config.toml
cond_dim = 192
hidden_act = "relu"
head_dim = 48
width = 384
optimizer = "muon"
muon_scale = "original"
momentum = 0.85
epochs = 7.2
lr_schedule = "cosine"
final_lr_fraction = 0
Rows from expert 5 of block 2, named by matrix and row number. Rows with one number belong to one neuron. Each number is 128 + 32 x the weight over its row's rms, rounded and kept within 0 to 255. All counts start at 0. Numbers have three digits each. After the name is the row's rms in percent of the matrix's.
# up: expert up (model.blocks.2.mlp.up, 8x384x384), inputs 165-219
# down: expert down (model.blocks.2.mlp.down, 8x384x384, transposed), outputs 165-219
up.238 090:138155095185153117083129152132155173156143136116112155081116152106104146100139147141083153123114162156179128098069095042175171132128162229106099108165115127124105137
up.239 098:161148113126060172160166168075104155067119149162123158127144135090133151114111154143104042100170087093130099110133158130086140138127113113130164083092114076112155110
up.240 098:165155103112151136101172109098113085166136171089075184186128158133049068128106146082123114082114084065155104128147164046153082138069131140116167146105122154125146093
up.241 101:117108138197130134106139065132135099124132199085197106139125097130099172113184132153141129127136123110155099132122214179121095151165091108123108169125146219128122083
up.242 098:117095143116131125082112109118086126139121085183081119131113122154174143164139117113177087155124118152196138151136120158126166103115166111065128126116158141166191165
up.243 096:126147107059155153146110083177113099120177093083063175106128136135086161114116156130095116150120112119172055112113154124181084121121152109134131129124136105082135052
up.244 101:116116153091120191148105100120119183141176180089179139062110111116111121098143144130177128100119186153088074125144206121112141123124085044132160120137096116119154168
up.245 104:131115104040128200078159140129103112144158163167115188125140170163128122126154143173215114074130169145143120138157101130127129148180184096120120145198112144165098200
up.246 096:119126111110110144116139165191115121162149140166137127189112180090172142157120176132095154127135093128154151114138140168142205125107085063119110124118169167114128130
up.247 113:162121175180152189131119134154126163123136134152076168130140134082119121160131099112139100091098048150187168145146088236117117113113164162104190126100145107121130131
up.248 113:133103119178098158194161117115118131113106083179104090180134162191130135133163173096051139086109135155086163158114090120111141112124105095156164074143155134179121161
up.249 101:163132181041142134092127096129165091207102187178124141163125189149057126098138120179106136162142183217139107117095095163133140135040117126077115125083137105183133160
up.250 105:114142146142176144097133139102125119179073123130109162135132102122124119120131144151093143144148093135044140118149185176114121157133090126064106126111147113132115072
up.251 099:148087121138098112101150085133097148128157079141113130101138144084136133161106151147194168184170140144126164125143122094116123115131062133138121169117133112077159138
up.252 104:094173124101104108131154120156095106167184053154152136143126109181128158131163148123156103124123140183162117109151138139138143134115122084179074146106183104148115150
up.253 096:140116129150115091185119121143127089115089089077174101107136061100068147109116131145121062127102118100161093140070091217141116141082065136132163149119125180162130179
up.254 108:140129104081128147038141087132133138129157091106165117112154151116060131125137129110103069174125133092103104144168127184169216144113178128136133072097094074096151106
up.255 104:112095098110144114127147030140118153136121055101108151169134122198145125151127103120115127156150099152123081135163196165122094135101071168112143069154125116134147107
up.256 099:086107109086112127120142073140110139132112061128102140118144153124107143121130112118166168127148131093167104101139125181123137127150172203195119141156156157158094181
up.257 096:140130132124110133099136161100156063143087133102145106208133118163122145122110113085110155128134169105133145089179051154126140136132132140111134098147140113126127146
up.258 092:156137128162149147092095105126151083155089151119107116121115103077084131121025136115100152224104122137132099145154078162152141131143125179077122074152109100117138167
up.259 071:180153103163137132166121199144132112148083139093112144100154083174120102143135128141097127111072110117174121125129095149104070129061186116120074098084153182165141150
up.260 128:112140105249136171098132103162138124091166102099177139111134103137142128090131132198063129095125165188141108134099124144144120132116090086082138083145103165098136110
up.261 092:163139100079174159103114145075116169140157110130085164070121134178085130135099077117089164139082045170138149109155187121119104120093117166153142102064116085132162146
up.262 105:099162174142165132153134159104145169132140138097106139191164084146117123133145134190110142082121127110158152110104191127178132132110131084196126159171102147076152119
up.263 111:165148110152163111101100153109142197144172103166095131069100163121190084129133139164145112130110098158113099143118096108094149131104144186216102103080112172188144117
up.264 103:160096131149160134135105072173122049132122145149110127075139104129120103119116122120111145097106162128125171124124124122165148120131186108097135096044125122062154064
up.265 089:106135174045157165151127100152171146174136183168163154147131194118072111125141117119140121168095152107166068102127159173151118138081129114156144122093106123113130138
up.266 115:127121185056140100160150136088139079159127086143133136064130116150089141145053150122164130093096114139103146137132138098122149123140150114132127080134133119130172120
up.267 100:127158166110166088118127182088166131098143120164115191088104159057107121103143110112139180127061160158139120119136143123121104144124131175090140099129141105095134135
up.268 114:139109115076138125112132153138113212096134113133128121131130128109131153125164151129103138141157169138131108157123137120147122170114068088113098189121116128130072145
up.269 104:127123114147126137106153065126130133228124192141211123141148153081089107120192148140124085228129127149144162123115081141100122104152118051175116139094139133111117157
up.270 099:170096135095137081075117167111113076124109114076083137135135131140154104134105126131136142067093164078193119100130168157100154152151105096071119130093095132150156138
up.271 100:150112156082049119127137142142140088127118148102101156097138089091128116113070133114146121102106077095170113117078156066145255114132163165111152146144110127118145113
up.272 103:092105114098120039133118098152153159139128140103158113166149129160127124134101120041152096082117164110153118152180184123116159125093178109138090162119125125111088133
up.273 109:127144130077146150109120122108109153156118194068169119094098109103131156146136088135138110132116127130163119135138108092119125128145203127084134147191150080212124151
up.274 089:103113079110100104125164088147116091076168080102178093118159163075177177109074114146138122135106176186068061139176189132142085119153127141095160125115094175139125099
up.275 101:102114122056132112147084170132145132174144081133172164166127086134108119120161153141054159173124233130062066149100143122127085124126129154170163104148160160175139137
up.276 093:120082082073132055108100114148094124074116090087128117139135125097142143144137087093120133131141136168145146143089111120152191107165113056053183196148128160103139155
up.277 096:141136052211106074162142055141111154165103154104136170138127185102150144134155132108126107097127122145117131120096137143168151139130154035078133153075125131206128172
up.278 104:152073151161099115176129189114122177121094090148139092133126180177071113146166122089186146077150181135096143116097151103135150119133070077094100093051141182160152174
up.279 102:167156122207128177123115155153148140152088126153140146138117156074153130123095118076079136135146123110122137149103092179140135125173156123173141163124116155104125118
up.280 089:084126121145099130094128134057127174117173127108183155140131123128183172126150118115152120141149139104116133138073177180117117144183129121164109080057176103120115154
up.281 099:101136121094084162123155130060145172119137075087120138122119164146099107138200112135146149168124149175087174122119180103165122121103145109137136109046176112163142101
up.282 099:117140115085134122121148128124113078085147170088093155169119153217142133142096102138135142150117111098105093113079131155135128128131194065137171157168165130157136151
up.283 100:133138119202109115118119152090126173101118137173107136087136101027127100133162107108137165093137120137143098142049169086112080166076134141131122130135135189084084167
up.284 085:106139120199068108154133126197132114096146156151170116088129081180175145153120096066111141127095162144120125142147114124124073127128109197127110098100153139138108165
up.285 094:168128147125175132034076193140161255134089113113153125153135079078127132118145112115120114071071100168148113149070094128108131154144170135130152109078095173153120141
up.286 106:112133117139123124211149146092139217050118128123116140044107149137189103119193119146131122133109086074166157122098194115156166109130140063135102114111089148130125078
up.287 100:142126074140140121146154157185148124075184139122111142075098158061139160129152121146131125097128172178072141141105157092114161138150117095187191146033127140113126147
up.288 095:118136071114134176120160140117109134129110143182138118101099147069117188132081145117105131144105083165117134162117172162136110123068130117093155161160145161068169140
up.289 105:165163151087158202091132139169112092133172124159119136156114146120109166141082097163185139119194152146153105107094091177132153143195067140167077149137148144172116079
up.290 104:107172141087136147149125147104141143177148105194143095158127110181078182124072122132144166114102127175106139091101120120123134162152099133151106139193115141121087144
up.291 098:138118139189160163167118100136144112144166080133152122149149161083129073096122111117137093143079163130153096106105104126131078126087130216101119137131112223128097111
up.292 093:159158163177143154089111095163151192154205126116122139097125130098109129127078131170113127125086187191157140110149190126127183149176105209176104098094144124070139110
up.293 089:145097112153110140028130133129135121134066165097122163083137156113121112128132134135119121126165135112231122131148133119166136133074129207062121161108116192175114192
up.294 090:151111135154177085141112204087131118116118063074068175089133120128149124160107093070085159092101060126049147123111177174150115114089126114144110173110150136174092114
up.295 097:135126099085128162128124110171118110144124191213126138095141126131137184149168117158163085157057085207109067133169196135120112133068137097126113127144121111127182101
up.296 092:108147133159079130132150168137092140126203160103136145132130096166167144154138098127082110136091209129180119115122132170085084164166096104112138080078166097132138132
up.297 102:138106052138160085146092137142118127164139159104119115096133085135151170157159094163119126163120112154110152138148135171192135105061146163164143193171087138161112123
up.298 074:147130068078063097062122064166156102131085159174118105182132103089155220102105107118191146132129058105147133155131123077087178185106101114113162145103098078127133106
up.299 102:157109104100144114123103115115113128151070219141103189112130121077156134138194146116124133185105132088171130116136086162109153100150244086118136093148115077117107113
up.300 101:143103114134135151137095094097153180078143117101138156155112093153068098109145086144094073127073066143100143126131024195149123095171121140061145103139103162115157129
up.301 089:103117147081111086137106145201126100165138097120169127089153155124135131135152139105128156124091189090172086121191115199141120141142077098050124106109084154125163166
up.302 091:096125133181123105130131106173099167138061141114129181174102106157103161171151114145170146119111141122029111136171060171126105136106072044170099091098182141164118128
up.303 104:091110118075131189176109117121149171113147126118139103105136096132074115120128095141117095086168138150109133144094144086129150099131142187041179149106088107133123050
up.304 093:183085143135117163182105150071161146151099098095125148120131177142134154156120159088129156118110102184147141141123136120113130129148080182083130107138119130185137171
up.305 114:072133122056139162150118161164096147166166119143206107107118121142113156127123064136096155175120096163145096162131113097126178127153156144213109121080119129092104125
up.306 101:142118122110101084120116191142121169142065159054156123124144134141144150132124144137107092183111123166161107146093172087117116106126135106152114148162112077163111153
up.307 096:118150113099133108122125133091147147133144138103173076089140160085132094164164109107178073109149160105116103104094139159128139130182143120123097089122124138109158170
up.308 098:171110056061176118157162114112138164118128114104147196147136122083065110128193128140132126167117133087156107135151159080166141134127114108127134190093144119128115079
up.309 109:168107114176137152064126097147105111094085129177178170092133095132112167129139135134141162131129099135151168129178102122122143142104085141117179123137122092068098151
up.310 118:141123112076123163178176146057137140123130105103101083181129097159175097137164142171129076089165078027179113148103168154129091139117147124133186145098127173056145113
up.311 102:143153127111134093177119192093152214124116144125099183093137150065181169122151104164160163125123121115143180115147119159077059157130117116088170180093115072088143105
up.312 091:177134190144162081171097159117106111120149132126152161161125104123076102123096129118123096082105141166059158120143138166110116130091120169192147150109096183124139089
up.313 113:135108114087106111064114119102144121141146148113139049154128183079157104163141113145071146192098124134133108152228102128121167142127116133109080154129117112152111162
up.314 089:085123089128182143146117130102086163149139171103184148124112098102117120112141145117123054138063152137104108159127112120066099113112093126185165071131139115131106103
up.315 102:176106111092110091144144145185084122131133112139086157092115160067085147129090128061186145181141082121224118143109096123141107126163083155173117140080140082108111156
up.316 102:144071164150096130078084091130125064183090085157096112130138127113068108137130104150148144171159078085149111108136136143128133138197135157100121134108087120135148070
up.317 089:130122150146128106074117116098108123101118149116154112163118120163128142117123124142132155159163079165233073122073142100113119124140121230202112110134096119164162137
up.318 098:094137084117103127093110118126155101146143080089172206096138101113154090130134127112110145150111217145159113122118169172120158121134141092127134085082148167157183144
up.319 101:106139115101138135160139109118120153146175146084090098167105146170124112172131102169185095119105214168152128125207107099084088133146086163123104134193113184132113142
up.320 103:160137179168112162077132146111085171112160093113091155125114139132148135135168172091108122124116153107117124121162077081078106150109174144115145118107137115106155180
up.321 102:208103152083148127172161166110135172146137113122085132134159101069141180176087119059194167161088099149156102199125089142094049105148104105164121125156144092105115096
up.322 098:111099104097088179062165163174172073128164159173200095160154084167144153143108151123178110151183141117145157132166165096120152126115135167120144178139128085117127113
up.323 092:164147088128120118128143161104129102134138146105120138133115089121135057145150165135170143113169131187185165147158086155161155128087176115102107087086124142110140078
up.324 072:096158091140146083082158117136118157163217145139098167102126106086118118100164116120089139060200141120122117127176093086103138116173158110099140166143104195125132083
up.325 098:092147140162146076069126116094139182077129129124177081114107123095097180128069107158119098168129106150158142133176166167093110124163102181147171069121150106135144138
up.326 120:126112150046124072090133150121104072107178150127138115097148125078150110110133114139139110158081090104170135130123086127075065135088119163165077090135105150158140154
up.327 096:127164165069179086116114175083146113180128064075121130144136121178129113146086174141136130122097080136185124132114150090131132119146125140076152075115134147158145154
up.328 101:125126100156137116057126123151126077121145085155108053143150130122117125122194138114077097136146173139060120135108175116129128132135112137187129100175108075146126152
up.329 096:117110170088068167121132139118148109132176062114102161145121128131139130134193148078177148143102133134127112142148123152075142092147099063187196134120148106088134126
up.330 090:126101142188103088143109158175131151132101140169185086177136123122088101164138119113162131147110149141193093104156148092142169113076135118189172131056124165176149150
up.331 100:111151116127122096118147147109129165074146095112077050143116144059096114147109140169091091137136220143148179118138056137117150119131180163112082134103150087064178143
up.332 101:134104124112106090154139149162110088114149116139150137119111195119096179108020126156169123147096190087154139141078133076116131135146133180160115173116103202052125166
up.333 109:137138126199118128123116148146161107134177135159166128174155148130191154106155122134168125082141157130128172111161168133100158108178142104082096161110109178150140031
up.334 101:133151156158142205144154061094140129127176165091081141115126133172181111111067173139149129118163150179108163115187110113143144134208148157129187209096116125099135106
up.335 103:121130104126141122141140191097122097109135130088171121152132112172122114132130170134116090136167155118205152138149108155140111120120081093140184147156131092124114101
up.336 089:141131177120149123141049137102145107090124065132097097194100139121082112124169136128139111159115182102147086132115158107148101137117057079096171121068140177177175183
up.337 065:119131135125091061146147110109127100115129123163131141162134153158193139166111180064134090108143057144128158119149184126153159131124138177038119146116141106144111117
up.338 100:105116126138139088180140106135158080103182130123157168163145149137125128134082164139068141153203167093193133146114064130138173117114162171080140109145100107160094109
up.339 105:080152125131164120131148118187121176123135150077092181143138122097161148125092195085186152158126075145158093091111082158137095136152179107134077111096088117071086064
up.340 088:209109121092154106045087178099096126133228106140090098134101087119102135109135151128096115175122116148132141157134158076079152085172078127110153171146125126075134139
up.341 106:137166110137148168205111131095136158121104148077173132156131110157112116115125134145070146093130177095097142119184199185133127160154127116143113177187095163150110111
up.342 096:125149137125084182100131154124114080143169168184192203139118155122144124108144151150124216101149163137101118094115187132152146105121161136147195106103158139123173108
up.343 090:199142149118159141102121122105122145105121084179154120085138116093099092124129171132133108175145137141148097133127116093144147144119179128128104119111134113145188151
up.344 094:152090130104144131072150164105142063113019103113130122145144168079172103139195117165154131127106103111103124113176175146127120150114116165119133163153124127122111094
up.345 100:147130192078153148129139090218133123141158098112199109113149140114171123122092112085123169125131127103088123103138107106120159144186135142097118159129118088143094050
up.346 102:171096130138127141163106126116108110164113120134106094084138144126140120137146161121112136106066087121160148106091138181135163106122085123124140129108111134113122112
up.347 105:137066136131172131102089087153093197166127154140112133090132117137104162173121163139136146117123122142148133142146157111149161144106122130107134141077143152129133076
up.348 101:121121110156133091122152102124107133159089149125092124173112111157080152126149149138144141163068123167101124127151105156145129148068112084155098171085135183143113117
down.238 102:184116152149140137146166122092109153137085052149138145092102122133118090114189083133119137095120178115144118126108174146150164132154093103142118120100110160125106120
down.239 108:183088165060131108093160125145163087127144126081109110164113104158144179141131101092121104158123205168131131110153143211113188111157109118145095136122115105126102070
down.240 101:072126159129138173123146140123101159134121117121111059096119132152168176131137144135129119123144139136093095134149149173163136127058093097110110129134138203055101118
down.241 100:130100118074155066130129142094098083114118073154132152132125125071136145135113110131107184184154174127048170134100132093128144111148128125194176115096126121156108113
down.242 089:115166039077092097156128149142124145110109142143152153153148150072186074132145152127147077076136127068079142150161133118129131139175154126121120124104135069124163101
down.243 101:087154140135122101113151063076122121098102150139092144155142086105148149142188098147177079186078130133027098093064126095155136134102059122088169117112127118117176154
down.244 095:202104120136085072120090131098098133165170103153130204210146111117145184115104153161140142181140138164104096115182060128108107133115120164097117181076121177131069110
down.245 099:108114191208135133069143064138088125140083094092137154115109111083107107147159118161121099166087151138095049125116118159080053129173135134068109106101117127139096162
down.246 101:130082097095164150156109149068138152112141156097068080188140183140151167128074087063127097174177130084095103131120130162065075131135172217106148148126134197124078121
down.247 109:132139187045108152104149138170171107136107140073143118122123140127120117129135127096103111150138130169045153143113072103122095137124091198130082135155134187089152189
down.248 110:118154106099112131074143129174124148125159129144101140137130159098103084140138066090094132164115115119187115153128138127086157121130136092179095152141122053128118148
down.249 109:141110093145131153137136146053128070132129202116140149157123125105088158130172100080106158045127082112139202127155144212117113118184124102147132068147113130068218073
down.250 107:128136111149093120129135123105076169124186127178100172128167163157127160128096135137050177193134127078155124145163130198165104108106154165158178092108127151116150122
down.251 099:117157097145101134135096153174117178140145197085169071131146137157090095125145082080129141113120088255129099154170113100127129132131186106130098144164137097145167160
down.252 097:150130113099136140131125125174130170109177154080109097135115129156141175131141140198134100071097058150128066138205190184154126121157096064152118168128129138117080171
down.253 105:114136085157078103143093089135122166134125113178178151164120114167092107127126164100122154178146103141104085107147118087127079132159186188110145191132152146150129121
down.254 102:116107122178065085174107122134111188121175117149127119060108127190143159121127146116134132121138166152126141137067094220117141133152161131163088193130127147168169091
down.255 104:124142141042099115146126059150103092058102147068164122171115143112157109133121202073125107092178157141067049135120128143112141121144160131131136157125130101134169139
down.256 097:181137109116083170105097109159094162159131091073130110118157145191173153103127128119168165093054158199092174108119033133126054130116137070154151148091127078122096195
down.257 088:142144123051196103125120074156128170088147058124117131163109173150129087121135123072178113136160048128158150116127193136086092120165104155176139132103127133097108081
down.258 090:161121168132139149172098168158125074170162148164151107139174150198127143115095097112175136099128100096145123110107146154138131126127181142110126133148141118180100171
down.259 076:173122093096178196069135112167169189083160097130139164133150108120092081117106093110115141137083079113133071119182149170201125131156105137119195140107112168087113154
down.260 120:142113116105102190122132109082163103111124125163114110105114153104071183139120111152189158152119072139166106133150101151166145129107228140112111181079137158141162155
down.261 093:171158143125094183117109178103099152163137189143135121147128146129121052111107139159066176128213111099050123143108100180099168136108127105152131143154121080183107133
down.262 097:161133120106107170087100088074125123096120110116123103141145114132103101135126163072122106202097145139124208146101141100110125130097193157202096102059131162118080121
down.263 101:117185151097095130153163085121136119120115118159060124105121162155180049131152201137166160100127119098131144147138115119163101121129122113111189103145144027150168172
down.264 101:157119153125105123181130107089156127168115131156132097113114103102120097111145061114127169146115120128129137132122102203152119128115218132167151093185139230068172066
down.265 082:146128175175057154136064088120114130157136072132118126215149111070106144132158093120088131081111075127149184131161105152120047139067141174154119093171116160124142141
down.266 108:114095151108173078071136118142145126093121157119147147120104126116159123116130099111136127121110141158091124121104168137107193131120163099224180182156115122126130154
down.267 096:162099119141129185122132063167098123102184132087133115128152115130101133120124093170159115132101021104064179103091155157127094131136149128179171176144132121131123138
down.268 110:170106134161132091104146104115079089150135143117105091139147131119187102128156070088146173155172134061120161126157105158123086140104132058179087145148121180159096066
down.269 103:149095079139129102120147112151150156143125109131208142156096161125124119116179092093125209144212147081117118123066131102085062122111113161162147115145141127113147131
down.270 107:124143133143149090167124082134124122164070127139070173149105145135084100141176102111137144135102172148058123135182158119144161122131171090057177123143120128109111150
down.271 104:111142101132162202148160115159127056149151142122131068165116139118111111129141135164091096106135157149135118146140140150123087130141155114145138024140113210073131074
down.272 105:126174133110088104165088139028141130083096143159125140134109137150084130115097127150118123087177216075033129126114134157128037120090196148125130115144110092145104183
down.273 102:179179148134126139128112152133080081199163111147115090133149106151133191136209158119186127147150116104102083129108141102108114127159115054152134080118141071156139145
down.274 090:175137163209078094105112105107128151118085144121143114109146143147088129114125106111087125154131116052116139111123141112127139124155131114103109132106129082157126203
down.275 101:104120106124083134120123154140177153105165115122132132121131132089109140141182051133134107090143126103165116152158128205126078111121181067159110196107133100136114069
down.276 096:193126138160130146132160150118127141140102119178108135186096138094147080111064081208137127188131101126098101117126180136168190136137154061135185188120119119144132127
down.277 091:158159152111171133096138121103101156067148100141162106114120128148109098120153209150161146103188096088174085124162126178115073140201175148104131091136129081133043081
down.278 101:182151142097103152100092064150153112109163120087128166175102125114095165145113133170073127177135112077115141124153161166171151127055056123137094107155121075173098154
down.279 097:146172189151151139143105159127098129122141065141134126112156124145133096132079100147104115116116131121073169099103111161145037117131082160120110199141113124129040114
down.280 089:088111080128078077086163130150170124059124123130101055127123103136112179138093121158208182116127156123134156118116102198125072129104100180151137119106135045178124149
down.281 100:125090162103119112092127126127134098108088168079146021086132132106108136120192139115122168149138150149188086115118133127134148122169144116183151135179143115087087121
down.282 101:146126145081176062164124125085159131168127096084116117174114153096119107156076137092152087065106110067075155127122165094148134133145132102111097172126117143087145120
down.283 097:179098164072076142131100120048128095148140181032197167091182103187156124130123104163105181149121118115141157159141097134148132130153045108192101123145116127136123096
down.284 096:119125097121079159114142179122090068146136156163139089112140152121153174131141177164090108096109168140129113116094142099108151135113085137175123147131131153157126129
down.285 087:163108096120182087185113152100137060098092169154139133087133143168097138150123105127145114148208154107177160145115148088131173122169160166183092175124155110149075151
down.286 098:120181153132104038042173120121108101120140141177150161131115117183043112136095100141108118129110099192113109128137094045102090113165092118101119173111141125036163120
down.287 104:117129203159145160118124149111104201141095111082140148152150138187141150134145096151203120101099165056172105139126102096120083130104120176217072128182115110149189148
down.288 096:151095082106091123086100155182152135122091125087124175166154104175081119118176179212181094086102104092128197107162175133151158121103082148131165120137132202169088111
down.289 100:175101093205121117123100145160076112109133139163163124129163129146126162121127109200140190122073144132078198108128120149134080127175109143170167094115144168170084085
down.290 094:088155161108132171176097135082151102123152156148089090161125160141139081111154106143147104077172125136122088135112147107091095145176114077121142083106136111105115108
down.291 099:116146128130179157106114100160145206116105213105162156110095138133120117129058176114109146081142116140148113153160148139144120129105104099138164121123127164118085121
down.292 093:123142108118095165117112140116118096099161165184100102126110156166196101135132145113093120201163160127039110119056104187127091121128149101136144096114134182159114142
down.293 094:101141172162116052121139050084083172187127113176097121197130123155140202137152171085132168073096123085154136152120138191114089124133054063129182090155118183126125163
down.294 099:120127074116108189155130150240155138101117126086133109149135134116114171117144080155192113242134114091128105127092135213107124138168147161188162152128100116133135123
down.295 101:162082126098111119124134186072089111159167106093098136123148156148087161133132130106138083072104104104100126131146093100119113139139146108125142144119137150142111119
down.296 095:164097101134123156128143116161149158189095103108120161134103122159120126134103125128079126140109114134118153132101112125137147116175122177140093127129116168117087069
down.297 095:156186116109204096181108166092099093135069103111067162101130102178060155123128138182137151107121134096095093135160097099111141148079156141145160118119150129179126136
down.298 080:120152047175111154094142121142139159151137140111181083087123121141145130131172048152170164097177080112185109170145104096107079126056076083132183132170149107075143107
down.299 092:184098158138110086133085120153100142117138074185132123140126152150122124109155119107098195037151134162132158149098113142126103139187177166142176161069113111159099144
down.300 096:110087139127104151093082104163177104122160178172097197117156137115126134142038184137178119116097126103085137143135150146158113129064183114130180153108131117083132108
down.301 094:109098102110099149107104108102121177122059169070146128135089147101151137126150111078141142193105136141157218140159119124101131121149055154123129163125133130166129140
down.302 104:115143071103176115098129182080148085122141123163123140125122153140134084133106170097169162135124118196165120144066180126132120121127101104135168064159121117053162115
down.303 107:158109173030101130166104136142134110043131166101201103107119143143106109113185079140084124155175116163160146108109166163165134134067143119153143097143135122151145144
down.304 099:149114124143091116131124152173098186138136184144142125076143176150105092116099139179123151171097097148184103136089088135101080125115059114168117117172127187150160084
down.305 113:137123155132113138138153148136114103131163086153117167138132162160108135119110100171153105073166167093106176110161111179100058138141195135181155133125116064110139122
down.306 104:138124126100118141099117086104123102123103070100146087078111090081132117140139153101171109121090058108140162113113161102149115128104144135152138171124149153096148118
down.307 095:078141181127193156174132128116110164103174172136178164122162201142098144109158139143117117111143163125114163132160091109145144130116128145132061135124134151150071154
down.308 095:155115125150126021027129170108109159121138130120134033091085085139128143114178108110063141118125100124137126125109165143086138122147073134157109092122122085098143151
down.309 105:172161153233112128182127155146100141140140199089081129110125104069064082134151172118132097158199141076088124101193081104146111147107129101150103122090110129181124134
down.310 111:097126133129093038025153164171123156172127160184144146112148158111130132132104118140131130121104182200097098125170124090157089125147151076100116144136114168033145126
down.311 096:135122182150128088113137122154114119130123065132103115068114098117109135119099171158087168125148098072144115105061079044110122127171137150137113158114136138089119138
down.312 094:149106077154167085100157156074131099240164147182095128105133115175126073153157115144123089162123127113102169160125157110106096130149162135113120140124134129152128102
down.313 105:179105180098060180123147110169090115135130096171108160139145150160125107138165127173076092117123180130123068130098126120127132129096170147112122121118131157132118110
down.314 100:130078183155129171078093092153099207133106047126123136121161140126136116127212150163130123135096071115174116116124166099108160140152092064158101119097114125152094186
down.315 107:123134067113197164112176172147143113130080133090126109111137148069123084130143137139143200128087178199116138134112144123156178137113152109157133154144142160100098129
down.316 106:134137144004145065182156115134160113108088173114126109138129133147167108142200116087073099076110134155171105120101154105146090133158103122142085093113114073073114139
down.317 099:083108108148096151129144120151114135100076154163096113103091146050161102128170112092090190143142124174105189133100079186113182139103125132169111107085136127140203124
down.318 093:156145123184173201146155129104117142105182139107156116155178189158079119123079138143162177125120104193088099130113173146103116130143161136124095094168127178139177131
down.319 101:090071178129152206150154186189127187094113112084102153114119133106160151140096141140084151130135143133116108119145143125134113129114081081078137071109120100172154134
down.320 097:067144130046139157193162136159131088144133146169153130119100109121096223123155070128086067084163135212085085130062144091137136133193163087145097116148133103139152136
down.321 092:168125112146105098094153152129130151103090083108117132099129128111092132122120141113111179086164117143158129137167111164107165128108091139103103122164096114107151071
down.322 091:116140182138112103118141159123070176140148150109166143116127117119164076131147158074147136163175149139145128104100085119117083125113126136070130123162125118118106076
down.323 094:113097118126137096125158166130149184121140103165081107101170098098071168139149089155146129087103177128128178141112100130117086120141103179154117175186122130121108089
down.324 074:093191116150120117183124194149099151143173148109132101128154127153175115109125100172148112150183135106029131137130078192147174137124131057160174114138142070115143074
down.325 097:141148136146130184150196156096111113088129147078171150145124102104087048130117145138123123128184133154127157131065069126129147118079111139179144149130130102139134135
down.326 124:068119086212144159130113089118122149107127125136125105124132125101121158117097116156041097140094198100096098109166046126113176129159167190107190080145110108161157199
down.327 090:139099102146155118099093121106138168168115142144094134143134163109151088120128114122119156135113132134077122134125179167137142126161098114147129104135111113184133121
down.328 100:086092200139103095217099149223106194117141171139168139122121107133111096132144228123101073097132168147106152116107100107147152126161136101125120117102113152162156079
down.329 091:164171125181072038119131144131131125099170186164035089082125151111143063111186101133078149147096145147111104119120118101144113136147098137125115131122124094156097168
down.330 102:093138180132072060116104147084136148090148144117141152103100113109111072133130111135085092097111151181126114157112132091139101128148132169149148136131107158158129070
down.331 099:113113103140202170097131126103109169091066120110106172108122098117140128143177112129121070100091121133122139148112158134163086127125128105138115100109134107089112108
down.332 100:042170099083112186082108113131159127133151143144095184083112144085185122131145160134193136204092123138128098137140073133118142137136161126156146090185121101151131141
down.333 103:125137117152156144152123119153108175113139069111137117091095177154155177110072137141081154173138121167107152123090111138175079120138118169143149069120138118170122170
down.334 102:161106148107125094144115097140060135104135153157095110137162139155118176119107094140095169119167199115122101146117164157097112136149091142197084161129133108083097080
down.335 101:197130094140140093144108096140128164183133115173128149135112116135123095121110163067183191156103138106068180138150089144147157126079108075118118151118135154120116059
down.336 093:099073165149111153187112117129099143049106125137165165073128155115090108150074133156111111169125106151149112133120123116105193123158121171065111149105142145125109094
down.337 072:117127154124128106115128118133110198159135129135133112119129118216148126135121121108145084133110178166075124149077136115134098129142131122156126142182131073130127045
down.338 103:109092160103144070203146120124127168165134177137140125066106121096175152121168127194100120179123089146113150122101112044161110118157173158132145158124146106118101105
down.339 095:085117095163140161084121164151095089113151076109108113127131113132151091133103060138076109131148125188107122115106177157096149131136039106085156151107136086081147104
down.340 087:156111119134145123158078194151059190124163152139119117103163092150107075139132119171152101025159141158109143138149140114180131134131123104121151132082111155123111175
down.341 101:153146118096131110121153120155104075153162093182179133125152145145089072152093105124181164196092128166179114131135156219160109119086097135081149159149125103139092123
down.342 099:129126167136102060106124153103099102147093160139161170128119159106127138134076129122185105115164131149178199126160136116131080131185146123126086176112130156049146109
down.343 093:152111061134121140194109107130140104158148153128150102204137100166076113137071111109097157095113102144141137132118127127113086133134199188151132122103141096144132151
down.344 092:134095103140079122120125154079106140138196124138157087159130150106116129139153151091115095108111068076195139152108083151115059117145093081139103139083117149161098093
down.345 101:174124107079111151161141124119152097149084116117164138159107126098095174140108104101116123158134074101124118107098149124135137135131112149153113091123129143135093064
down.346 113:155081132148128107104124255145128142102133067116146161157122135115086057132157132092150068173094089141150145159120120120124100125171098082123097128099132126135160114
down.347 096:132146061114150111195104135112141056146139158155143141137121129123217153112087105170113119157145115167112109157076105095113082125174121104074147101186132164106133140
down.348 101:118126106178107124070137179118107164088147218122075137046133135103106157129116136108145120199140164141086113122118111148151147124084164197130151099134134134160164083